Weights of a small sound classifier: batches of 128.
Rows from block 7 of a small sound classifier, named by matrix and row number. Rows with one number within an expert belong to one neuron, the router's apart. Each number is 50 + 10 x the weight over its row's rms, rounded and kept within 0 to 99. All counts start at 0.
Before each expert's rows are labels from the 100 clips, of 14976, where the router gives the expert most weight on average: "peak in band" is the frequency band that holds the peak; "strongest on" is what is common among them. Only what is clearly more common there than usual is listed. The data: babble in 24 made-up languages, each with its own sounds, syllables and stress or tones, from a formant synthesiser. In brackets: how many of the 100, against the usual share in percent.
# router: router (model.blocks.7.mlp.router.weight, 4x256, trained with AdamW), inputs 0-255
# up: expert up (model.blocks.7.mlp.up, 4x512x256), inputs 0-255
# down: expert down (model.blocks.7.mlp.down, 4x256x512, transposed), outputs 0-255

# expert 3
peak in band: 4000 to 8000 Hz (62 vs 25)
strongest on: voice: high voice (85 vs 24.9); white noise (44 vs 12.3); clipping (28 vs 8.2)
router.3:36 53 50 50 51 53 59 32 53 59 55 56 71 46 64 64 58 41 58 60 46 56 36 45 53 55 23 42 61 35 52 42 42 44 51 51 40 56 54 64 38 48 38 57 53 49 53 41 43 37 61 43 56 32 38 46 40 44 51 55 45 45 51 69 54 38 70 54 68 33 54 54 57 75 38 42 61 46 52 47 47 49 49 44 55 62 40 30 54 54 50 37 49 42 48 59 52 41 33 58 51 59 28 65 64 48 46 49 40 44 58 54 61 43 43 51 38 63 54 52 59 61 66 59 38 51 34 52 65 49 51 51 60 48 45 62 30 46 48 57 65 43 50 51 50 77 59 48 62 36 45 38 56 61 46 63 36 55 50 37 68 64 41 48 59 48 43 57 43 39 48 43 69 45 55 30 50 46 46 57 52 45 61 52 46 43 55 48 59 69 56 50 64 59 20 55 63 50 62 54 75 63 46 37 52 57 61 64 59 57 43 54 42 47 51 74 34 51 52 52 66 43 55 34 52 59 47 52 67 47 57 47 47 50 65 56 49 50 46 59 53 47 54 66 62 65 71 56 56 58 63 54 42 35 32 49
up.0:57 42 47 51 70 41 50 43 49 70 40 45 47 41 47 58 27 41 44 50 49 49 27 43 45 55 43 49 41 57 45 55 56 69 48 37 60 59 46 38 51 45 47 53 53 51 54 48 60 36 54 31 66 35 57 35 52 40 57 56 64 41 47 41 49 67 45 43 44 51 41 49 50 44 54 55 46 71 33 57 49 61 62 45 49 52 59 30 39 24 73 51 56 57 47 73 58 65 55 58 38 59 38 33 51 41 32 52 50 52 53 78 60 56 58 64 47 54 47 43 26 29 31 38 54 64 52 54 62 55 64 48 60 45 63 36 38 58 46 52 60 52 60 52 41 60 52 41 47 45 53 53 39 49 36 59 48 38 53 61 56 26 56 53 41 51 61 44 65 39 29 62 54 39 67 43 62 43 43 42 63 57 36 39 68 46 38 46 41 58 60 52 63 55 41 41 47 47 52 58 44 44 53 56 41 56 56 48 25 56 57 51 34 41 52 46 61 47 46 27 53 46 72 56 66 54 37 60 59 56 48 42 50 49 48 49 48 54 62 65 43 38 45 57 55 38 56 48 46 48 44 41 50 62 42 54
down.0:55 63 48 62 25 33 50 41 44 43 50 53 52 47 47 43 41 42 32 50 54 42 49 61 75 45 43 60 48 37 50 49 48 43 58 55 31 50 56 64 48 49 47 64 62 70 54 46 34 51 58 64 25 44 39 54 39 58 59 47 45 57 49 38 58 63 60 59 49 63 53 29 59 59 46 49 62 43 68 60 62 61 50 63 49 72 47 64 65 45 57 40 51 46 55 33 74 46 55 50 41 41 68 56 56 42 50 42 59 53 53 39 51 49 50 40 42 30 50 56 51 44 61 40 46 37 47 46 41 44 43 72 72 58 56 60 55 62 52 51 59 29 63 45 47 48 57 51 38 35 41 65 48 62 50 50 60 45 38 53 44 55 37 65 40 39 61 52 47 37 67 53 60 50 64 65 39 37 63 67 41 38 52 56 24 64 60 40 44 47 63 33 51 55 45 48 46 46 65 62 42 43 50 42 60 45 67 49 52 53 41 55 50 40 44 46 50 51 46 45 46 57 53 44 48 47 63 67 59 50 32 56 53 57 56 38 62 54 51 49 49 45 41 43 32 41 28 51 44 56 30 50 56 34 45 26
up.1:41 36 47 43 53 66 40 56 39 15 51 48 41 37 53 53 43 64 63 51 41 56 41 52 71 54 53 47 60 53 45 42 50 47 66 51 49 44 62 51 75 45 43 63 42 51 34 33 69 53 59 26 70 58 38 47 46 48 49 63 53 37 73 48 59 31 66 47 52 48 64 79 56 40 47 51 41 51 34 74 43 49 57 55 52 51 56 49 35 40 47 53 54 57 47 50 59 54 37 52 67 36 43 44 52 49 61 46 49 58 61 30 45 49 68 54 34 57 51 39 59 57 63 56 47 45 51 62 49 51 70 38 42 56 51 40 48 34 35 52 47 62 42 45 43 44 43 45 56 43 47 49 43 57 50 56 66 48 64 33 46 54 56 47 44 51 73 60 52 43 53 51 73 36 24 52 41 49 63 42 65 57 62 46 57 56 52 45 49 51 54 45 54 39 43 50 46 49 53 64 60 47 56 41 71 69 50 47 55 69 66 54 44 61 52 33 54 59 49 54 39 54 49 28 45 44 52 48 29 52 52 35 51 44 44 46 48 31 48 48 36 39 44 49 52 64 58 51 46 61 57 50 54 46 49 51
down.1:47 40 59 57 50 64 31 59 64 46 55 44 77 58 53 52 50 45 52 44 45 75 47 38 44 39 49 32 59 65 42 52 58 53 34 54 41 42 38 49 40 63 54 36 56 52 61 51 46 52 55 61 41 64 21 53 55 29 40 55 55 52 60 52 44 58 64 57 60 46 55 55 32 52 55 83 65 56 55 46 65 41 47 56 57 58 72 37 45 41 54 43 18 57 38 48 49 56 63 58 36 72 47 46 32 66 46 52 32 48 56 67 60 72 30 62 55 44 23 65 47 49 43 38 54 53 71 43 51 55 66 49 49 38 50 57 58 57 55 20 49 66 57 47 42 61 50 50 38 40 48 51 53 39 62 42 48 43 49 44 52 33 48 35 49 54 32 51 57 48 47 48 44 60 41 39 43 44 45 61 50 56 47 55 52 54 53 53 56 59 41 58 55 55 52 52 51 52 40 42 42 40 40 42 52 34 47 56 43 46 32 39 49 53 47 45 41 57 67 50 65 52 49 41 47 28 64 40 52 57 49 46 54 50 52 64 45 57 47 57 45 62 54 43 49 57 60 39 40 50 51 47 49 61 54 40

# expert 0
peak in band: 250 to 500 Hz (99 vs 25)
strongest on: voice: deep voice (94 vs 24.7)
router.0:39 48 52 39 62 58 35 54 37 38 55 38 27 44 40 60 50 36 34 46 66 41 56 47 53 75 61 42 48 64 54 38 56 51 42 47 50 46 48 46 64 60 69 56 39 51 50 51 42 49 39 60 38 60 62 41 64 46 43 39 48 61 57 54 37 69 41 38 35 62 52 44 35 45 59 37 49 47 47 43 34 47 40 57 64 43 60 52 58 43 37 73 47 45 75 42 47 51 41 24 45 44 64 33 44 60 45 59 53 49 39 41 39 41 64 46 50 44 42 51 39 43 50 40 65 32 47 50 46 48 52 41 40 69 29 46 59 44 48 48 39 52 44 55 62 42 46 41 47 51 64 30 59 38 60 35 43 56 53 73 64 47 38 58 47 35 56 61 54 52 38 49 46 50 48 49 49 27 63 44 49 49 57 50 51 49 55 46 35 48 47 62 49 48 38 36 45 69 42 28 36 51 85 65 42 48 44 42 60 43 60 49 47 57 59 40 52 34 36 46 37 52 46 60 43 53 55 59 46 57 50 47 51 49 22 33 50 43 51 55 55 40 50 37 53 47 55 44 46 52 33 37 43 47 58 56
up.0:52 58 62 42 53 36 51 34 51 57 43 60 53 64 57 62 52 61 34 47 43 59 22 51 47 46 51 54 52 58 54 56 52 28 43 45 51 46 60 52 64 47 62 53 50 53 75 54 53 54 41 67 50 47 35 52 43 40 38 62 65 63 49 66 32 33 51 54 62 48 49 48 52 47 65 60 35 31 33 64 44 57 58 53 53 40 44 37 62 46 41 54 53 52 29 34 63 64 61 53 52 51 53 34 43 34 39 64 61 53 22 61 50 58 51 37 40 39 39 53 51 55 57 55 35 57 53 53 48 38 56 63 45 57 38 44 54 52 58 51 40 49 78 70 51 52 59 44 66 65 29 30 40 54 40 42 35 54 44 47 41 45 51 51 61 54 51 53 64 55 46 64 64 52 43 58 57 47 42 58 39 31 50 50 47 44 53 52 60 45 50 51 42 55 40 41 45 55 42 46 49 40 46 44 45 57 62 64 40 53 55 47 43 59 77 39 52 45 57 48 35 33 62 58 59 58 67 55 72 51 40 50 31 46 30 51 58 67 66 35 59 45 48 49 66 43 46 43 45 40 59 65 53 55 55 51
down.0:51 47 54 48 53 40 42 65 48 54 56 51 59 62 55 51 30 30 47 49 45 35 53 64 57 38 60 39 49 57 57 45 44 55 55 41 63 39 53 48 58 52 24 51 57 45 50 55 58 39 48 45 43 63 34 54 33 45 28 48 26 46 65 45 59 59 64 40 41 50 41 52 49 57 57 62 50 40 54 38 43 58 39 69 52 65 64 13 51 46 34 37 35 52 35 42 38 48 22 52 64 53 44 56 71 68 51 54 37 49 43 44 67 49 44 64 57 40 43 45 63 46 30 60 49 44 50 52 60 61 52 45 55 47 39 54 52 27 54 50 52 58 50 50 34 41 45 57 52 54 56 49 52 41 39 34 60 51 47 49 53 61 46 52 37 57 54 61 47 60 57 61 44 65 41 58 51 35 62 43 50 51 61 63 60 43 48 66 40 58 61 55 49 55 49 58 70 53 52 47 57 43 45 54 69 38 30 46 53 59 64 44 48 39 44 65 55 54 60 56 49 50 57 51 46 43 71 48 42 55 55 50 37 61 44 56 67 58 57 61 44 65 46 50 46 44 32 51 63 28 26 60 48 54 67 42
up.1:45 50 43 59 73 42 46 42 55 61 55 42 41 48 67 58 70 45 37 51 31 36 37 36 44 34 55 46 51 49 51 51 46 54 45 63 59 33 51 50 58 64 57 48 62 48 56 51 66 25 42 45 32 46 32 31 53 45 43 57 36 40 60 55 52 62 43 61 41 52 47 58 61 62 68 46 55 56 46 45 74 63 53 52 51 48 45 55 54 42 70 43 52 40 47 50 47 49 43 41 36 37 42 34 46 56 25 65 29 52 52 59 49 35 39 42 51 67 46 54 46 42 59 49 54 60 33 57 60 59 51 61 45 59 57 60 55 42 40 50 59 50 52 56 40 62 48 47 39 54 43 40 47 41 66 45 64 62 44 38 57 49 39 53 55 49 39 47 65 49 42 63 48 33 62 30 51 69 62 66 56 48 61 44 37 39 50 52 41 42 42 32 58 57 46 23 55 48 43 58 65 54 57 63 55 58 53 62 44 52 66 44 43 34 49 58 52 45 53 60 50 53 38 38 41 68 54 62 42 55 50 51 57 31 54 65 50 40 63 53 51 62 52 49 59 71 42 51 52 81 46 48 31 40 44 57
down.1:52 40 58 37 57 48 57 63 47 47 42 51 44 50 51 56 51 55 55 47 55 55 51 52 57 62 52 45 57 54 75 35 69 32 39 45 64 39 49 56 52 65 33 54 52 59 73 46 44 57 53 46 41 48 55 52 45 50 69 36 47 56 54 43 58 45 50 71 60 40 49 54 49 32 56 40 58 50 33 42 33 46 66 29 47 58 50 67 27 43 53 50 65 27 57 38 56 44 54 59 52 60 44 48 53 71 57 53 51 47 69 46 46 56 38 54 37 37 50 48 54 53 46 48 75 43 43 40 54 34 54 45 42 49 38 23 33 70 50 43 46 56 71 57 34 41 45 42 42 48 47 59 61 46 64 31 46 60 54 50 45 65 51 42 39 46 41 57 35 52 40 52 26 60 39 48 48 64 59 36 69 45 47 28 49 66 61 41 63 65 38 43 61 49 55 46 54 61 53 56 46 50 44 69 45 46 61 47 46 40 46 50 38 56 54 26 46 51 53 54 56 60 60 50 54 65 60 55 59 62 55 39 36 45 36 42 67 46 52 40 63 63 42 53 46 36 59 59 42 34 57 50 64 52 43 46

# expert 2
peak in band: 250 to 500 Hz (93 vs 25)
strongest on: voice: child-like voice (90 vs 25.3)
router.2:62 44 37 75 62 55 30 42 59 46 53 46 41 52 41 39 40 54 57 36 58 59 44 29 51 51 68 45 49 60 46 54 60 50 65 57 58 56 59 44 31 48 48 48 44 54 48 51 54 45 36 58 39 51 55 29 51 55 52 51 39 43 33 46 46 53 55 54 40 51 37 45 53 46 49 35 45 49 52 45 48 31 48 36 58 38 58 50 56 51 40 39 47 61 67 55 45 45 57 52 78 50 49 59 45 45 54 35 49 42 48 78 50 63 57 71 57 44 59 56 40 53 41 42 46 68 58 44 46 47 29 63 53 48 74 41 54 43 50 64 48 66 31 61 52 31 40 56 45 53 43 65 37 60 48 58 81 35 44 56 37 41 66 49 27 46 50 49 60 54 50 58 32 66 30 52 48 59 44 51 66 74 42 50 42 53 48 55 46 67 48 33 50 40 60 53 49 43 32 44 43 59 36 47 48 44 57 55 33 61 55 46 58 51 43 57 58 63 35 42 57 53 47 49 62 55 49 46 43 45 55 50 56 46 68 44 52 56 58 55 50 47 40 54 35 51 52 56 42 35 25 39 68 40 52 35
up.0:49 62 54 63 54 48 64 31 67 50 36 60 34 42 60 59 35 54 44 52 35 58 50 53 54 60 48 29 64 48 37 56 51 46 36 54 39 63 60 42 50 47 37 56 49 37 53 42 50 49 62 50 43 52 40 50 47 32 68 51 59 54 47 53 43 53 35 57 55 49 66 58 66 48 43 46 45 42 49 48 46 39 38 45 58 63 59 46 48 46 54 62 61 65 49 42 37 34 45 46 55 56 35 51 42 57 44 61 42 39 53 65 39 54 80 51 42 52 61 46 41 36 76 54 45 51 58 79 40 43 51 54 54 48 62 63 50 55 18 48 48 46 72 45 55 59 39 46 54 60 45 36 43 41 33 29 49 77 68 57 49 52 47 47 47 57 28 60 48 38 66 63 45 38 53 48 56 51 60 41 47 39 48 49 53 48 60 59 56 38 48 50 56 43 59 23 55 41 57 45 46 48 41 54 60 61 47 28 56 59 42 58 47 50 42 40 45 57 55 47 34 69 36 34 53 44 56 54 42 50 43 51 46 48 53 75 55 46 42 51 71 38 29 58 47 55 60 47 53 50 54 50 61 63 63 47
down.0:53 61 53 50 35 54 49 29 43 58 58 41 66 37 41 58 38 75 52 50 65 52 55 53 53 34 64 55 55 62 67 52 49 41 34 47 39 47 62 56 54 47 64 48 53 51 41 27 49 61 64 39 50 63 62 39 42 60 60 54 48 55 74 30 50 36 49 52 57 61 45 42 33 79 55 51 60 59 43 33 49 53 46 75 38 55 21 47 39 65 46 38 51 48 36 46 53 49 39 52 46 30 41 57 51 35 54 50 41 44 59 37 47 35 59 41 53 47 42 44 50 32 50 52 41 45 55 42 65 57 41 56 41 52 54 52 30 33 56 57 54 59 58 44 49 62 42 32 49 46 47 51 58 58 42 64 77 59 49 56 50 57 55 40 52 58 48 36 63 58 35 50 43 46 61 49 65 58 57 58 26 40 64 48 36 52 39 52 58 49 63 33 36 71 60 51 48 42 46 52 26 46 53 50 51 61 60 43 62 55 64 42 51 37 50 42 39 55 53 53 52 48 51 47 51 50 60 61 54 49 45 69 39 55 56 34 52 52 57 48 38 54 52 61 48 49 50 72 63 41 61 51 41 44 53 45
up.1:64 63 42 40 57 44 34 52 34 48 53 54 37 51 49 51 60 40 61 54 47 43 64 41 57 47 55 39 56 22 43 53 44 45 54 52 37 57 48 60 54 53 54 63 51 42 66 36 53 62 63 49 56 56 61 72 45 54 46 38 45 28 58 55 63 30 29 55 56 16 54 37 38 55 48 62 55 46 33 47 40 56 50 44 44 51 41 53 45 40 64 37 39 45 50 46 54 62 42 39 49 68 49 48 70 66 40 34 40 52 39 38 56 43 54 57 60 42 49 60 45 56 43 35 41 38 72 56 47 53 47 44 45 58 57 66 40 38 63 70 40 57 50 49 63 49 39 60 53 50 65 48 74 48 48 62 58 60 57 43 52 50 63 49 55 58 43 53 37 51 59 42 56 51 41 46 43 46 48 45 51 48 31 54 61 47 46 35 47 65 36 35 38 51 40 47 46 31 39 37 65 17 41 59 38 65 35 56 55 45 47 47 57 54 36 70 60 35 39 55 58 47 48 72 56 57 50 41 41 51 52 41 59 58 62 62 42 56 53 58 41 51 45 63 51 59 49 54 68 52 51 58 52 68 52 54
down.1:52 42 65 53 42 54 56 36 65 62 51 41 71 54 35 49 43 58 38 50 36 50 37 55 46 64 25 62 45 60 50 63 69 46 65 30 59 59 51 30 37 58 46 44 37 54 55 48 35 51 32 68 37 43 33 52 55 48 56 69 46 35 58 60 39 53 54 60 45 64 35 55 56 49 55 44 54 44 69 31 67 37 38 38 52 52 49 49 55 44 41 50 36 54 41 59 47 33 59 49 63 44 44 44 31 57 64 56 58 43 36 67 50 51 52 59 45 48 51 47 62 33 41 42 44 71 40 46 47 39 60 47 56 50 32 55 40 64 47 33 60 51 38 45 56 64 36 44 77 51 47 63 41 45 54 64 41 58 44 53 60 55 59 51 50 48 53 57 59 38 41 48 61 42 51 60 61 52 45 47 48 48 70 58 67 36 64 49 64 52 50 55 58 43 44 40 42 59 61 48 66 60 60 50 59 46 49 58 27 47 55 53 28 47 55 40 39 65 42 46 57 65 43 50 54 66 58 52 34 57 30 50 47 46 60 43 52 51 57 57 49 43 32 36 58 47 48 61 37 53 47 46 67 46 35 52

# expert 1
peak in band: 1000 to 2000 Hz (51 vs 25)
strongest on: voice: child-like voice (88 vs 25.3); mains hum (74 vs 12.7)
router.1:67 69 48 51 43 37 54 73 36 48 25 49 69 54 34 73 46 58 44 52 48 53 46 63 51 52 30 55 57 57 62 60 50 44 45 40 57 53 41 47 46 45 39 34 49 56 43 64 42 46 54 39 48 53 40 57 37 39 57 37 49 42 72 49 57 41 51 54 68 47 65 36 53 59 55 60 39 40 56 50 49 44 57 40 47 44 59 53 51 49 45 39 46 74 52 47 32 53 44 37 46 57 46 46 43 60 42 46 57 48 60 43 65 49 41 56 63 44 59 47 71 51 32 44 57 37 52 53 41 63 49 60 61 20 54 64 44 45 47 42 66 44 56 43 52 47 46 37 38 57 48 54 39 50 51 57 46 63 43 33 71 63 38 58 58 56 31 46 52 46 44 51 78 48 40 44 46 59 50 37 46 43 28 58 39 52 47 55 50 50 45 45 52 51 66 44 50 54 37 60 67 62 34 60 59 50 60 55 48 56 53 75 39 55 59 53 41 44 50 60 50 38 58 57 33 51 60 67 73 63 58 55 52 43 38 47 46 56 61 44 58 68 39 45 43 67 46 42 60 57 54 55 25 59 60 38
up.0:39 54 66 25 46 45 55 56 59 58 44 56 50 39 45 43 43 51 57 45 43 25 45 44 50 66 41 65 71 54 52 63 71 51 59 45 59 47 64 55 46 44 47 45 46 68 62 52 69 46 42 69 52 52 48 48 56 44 44 43 56 67 46 56 61 41 33 50 53 47 32 45 60 71 58 41 47 53 37 65 52 51 41 50 27 50 73 47 50 43 47 55 61 60 34 45 57 56 62 64 51 60 60 29 47 74 44 43 46 44 45 35 42 47 57 47 56 62 55 54 56 64 34 47 53 52 51 29 49 54 55 48 54 51 61 54 33 43 64 22 31 35 51 60 56 65 40 56 62 50 48 39 65 42 35 34 52 66 47 30 49 67 46 32 53 45 58 39 45 58 48 46 57 52 67 34 63 39 52 56 50 43 50 53 33 46 46 50 61 44 68 61 51 49 39 54 49 43 47 46 47 47 34 38 57 65 40 47 52 49 52 43 41 70 59 57 56 50 64 36 40 48 50 47 38 55 53 64 51 55 46 53 64 62 47 54 42 50 34 52 50 40 44 35 40 42 48 56 47 64 40 67 46 32 45 61
down.0:38 39 54 63 43 45 32 61 45 46 41 44 57 42 53 38 56 57 54 51 61 64 52 43 49 54 67 26 57 41 51 50 41 61 46 59 35 49 50 43 48 58 44 45 43 36 53 50 33 34 67 39 49 49 40 39 41 56 48 54 65 48 49 46 25 31 50 47 56 67 58 60 47 38 52 54 46 46 52 64 40 51 54 40 50 66 45 47 74 54 45 50 33 47 46 60 64 41 54 47 61 34 55 59 73 31 72 59 48 71 51 49 41 48 35 63 40 40 45 42 45 52 66 57 64 43 55 44 60 65 50 47 58 59 46 44 45 37 19 53 52 34 46 46 52 34 42 44 54 69 32 58 51 54 56 56 47 47 45 50 59 33 61 63 46 47 38 57 45 35 55 49 51 69 40 48 46 53 59 58 46 50 52 55 57 51 46 53 64 53 35 60 41 54 56 72 46 61 43 56 55 56 57 54 46 62 68 55 27 33 50 53 65 44 32 47 52 60 48 53 56 49 45 48 54 43 37 31 50 49 44 62 42 57 49 83 59 58 30 48 53 52 53 61 48 39 43 52 59 54 68 33 65 54 50 58
up.1:49 44 48 41 52 41 44 38 49 42 61 45 61 37 62 54 53 52 49 42 41 63 51 52 44 67 61 46 45 43 40 67 41 44 58 59 42 47 53 48 32 14 44 57 55 51 41 44 47 52 52 53 60 65 51 52 69 50 47 47 49 47 51 49 33 58 46 47 47 52 68 56 69 45 44 48 46 66 43 68 67 46 61 48 56 60 65 43 39 41 39 69 35 54 42 66 34 54 59 41 50 41 43 46 29 50 61 39 56 62 44 65 64 41 43 57 71 55 53 56 46 51 61 41 51 43 29 50 60 28 60 64 48 68 36 49 68 43 51 36 39 47 55 50 46 53 50 45 53 45 60 55 30 60 54 76 50 65 56 53 56 30 43 59 54 49 59 57 43 52 43 47 49 43 35 40 45 59 54 50 50 41 60 61 60 39 49 61 57 56 59 46 53 27 46 35 36 59 55 62 38 45 42 61 51 44 38 55 66 36 38 54 59 74 45 44 40 34 54 36 55 45 57 38 67 54 49 36 41 45 51 64 47 59 58 48 58 42 60 41 34 48 55 60 52 32 64 49 41 37 27 57 48 50 62 46
down.1:64 47 56 50 62 43 65 60 62 38 53 55 25 54 61 51 63 54 54 36 65 47 48 59 39 52 37 51 54 50 59 40 40 50 56 57 53 51 55 57 53 49 61 49 48 48 67 65 48 52 38 61 56 44 49 41 54 52 53 47 54 61 43 47 43 58 41 57 34 37 42 37 63 43 42 40 56 49 36 54 38 68 55 39 49 50 45 45 51 66 58 37 69 56 37 37 44 71 41 64 57 48 53 48 87 46 38 49 38 35 41 41 42 67 56 46 71 48 62 45 45 49 37 43 45 59 72 63 61 44 63 62 47 58 69 51 51 53 42 55 44 53 38 46 40 41 55 57 62 43 36 38 46 36 45 39 40 44 54 52 57 43 49 48 33 27 59 61 26 62 38 35 53 34 42 44 58 62 42 39 55 37 72 46 58 43 53 49 48 59 62 50 44 49 54 51 66 55 43 52 36 69 54 54 53 58 43 45 53 59 45 45 43 34 55 48 34 51 35 45 61 42 52 52 35 62 50 42 47 62 52 54 56 69 54 40 38 22 46 65 55 46 69 48 39 58 52 45 51 38 33 55 59 56 35 63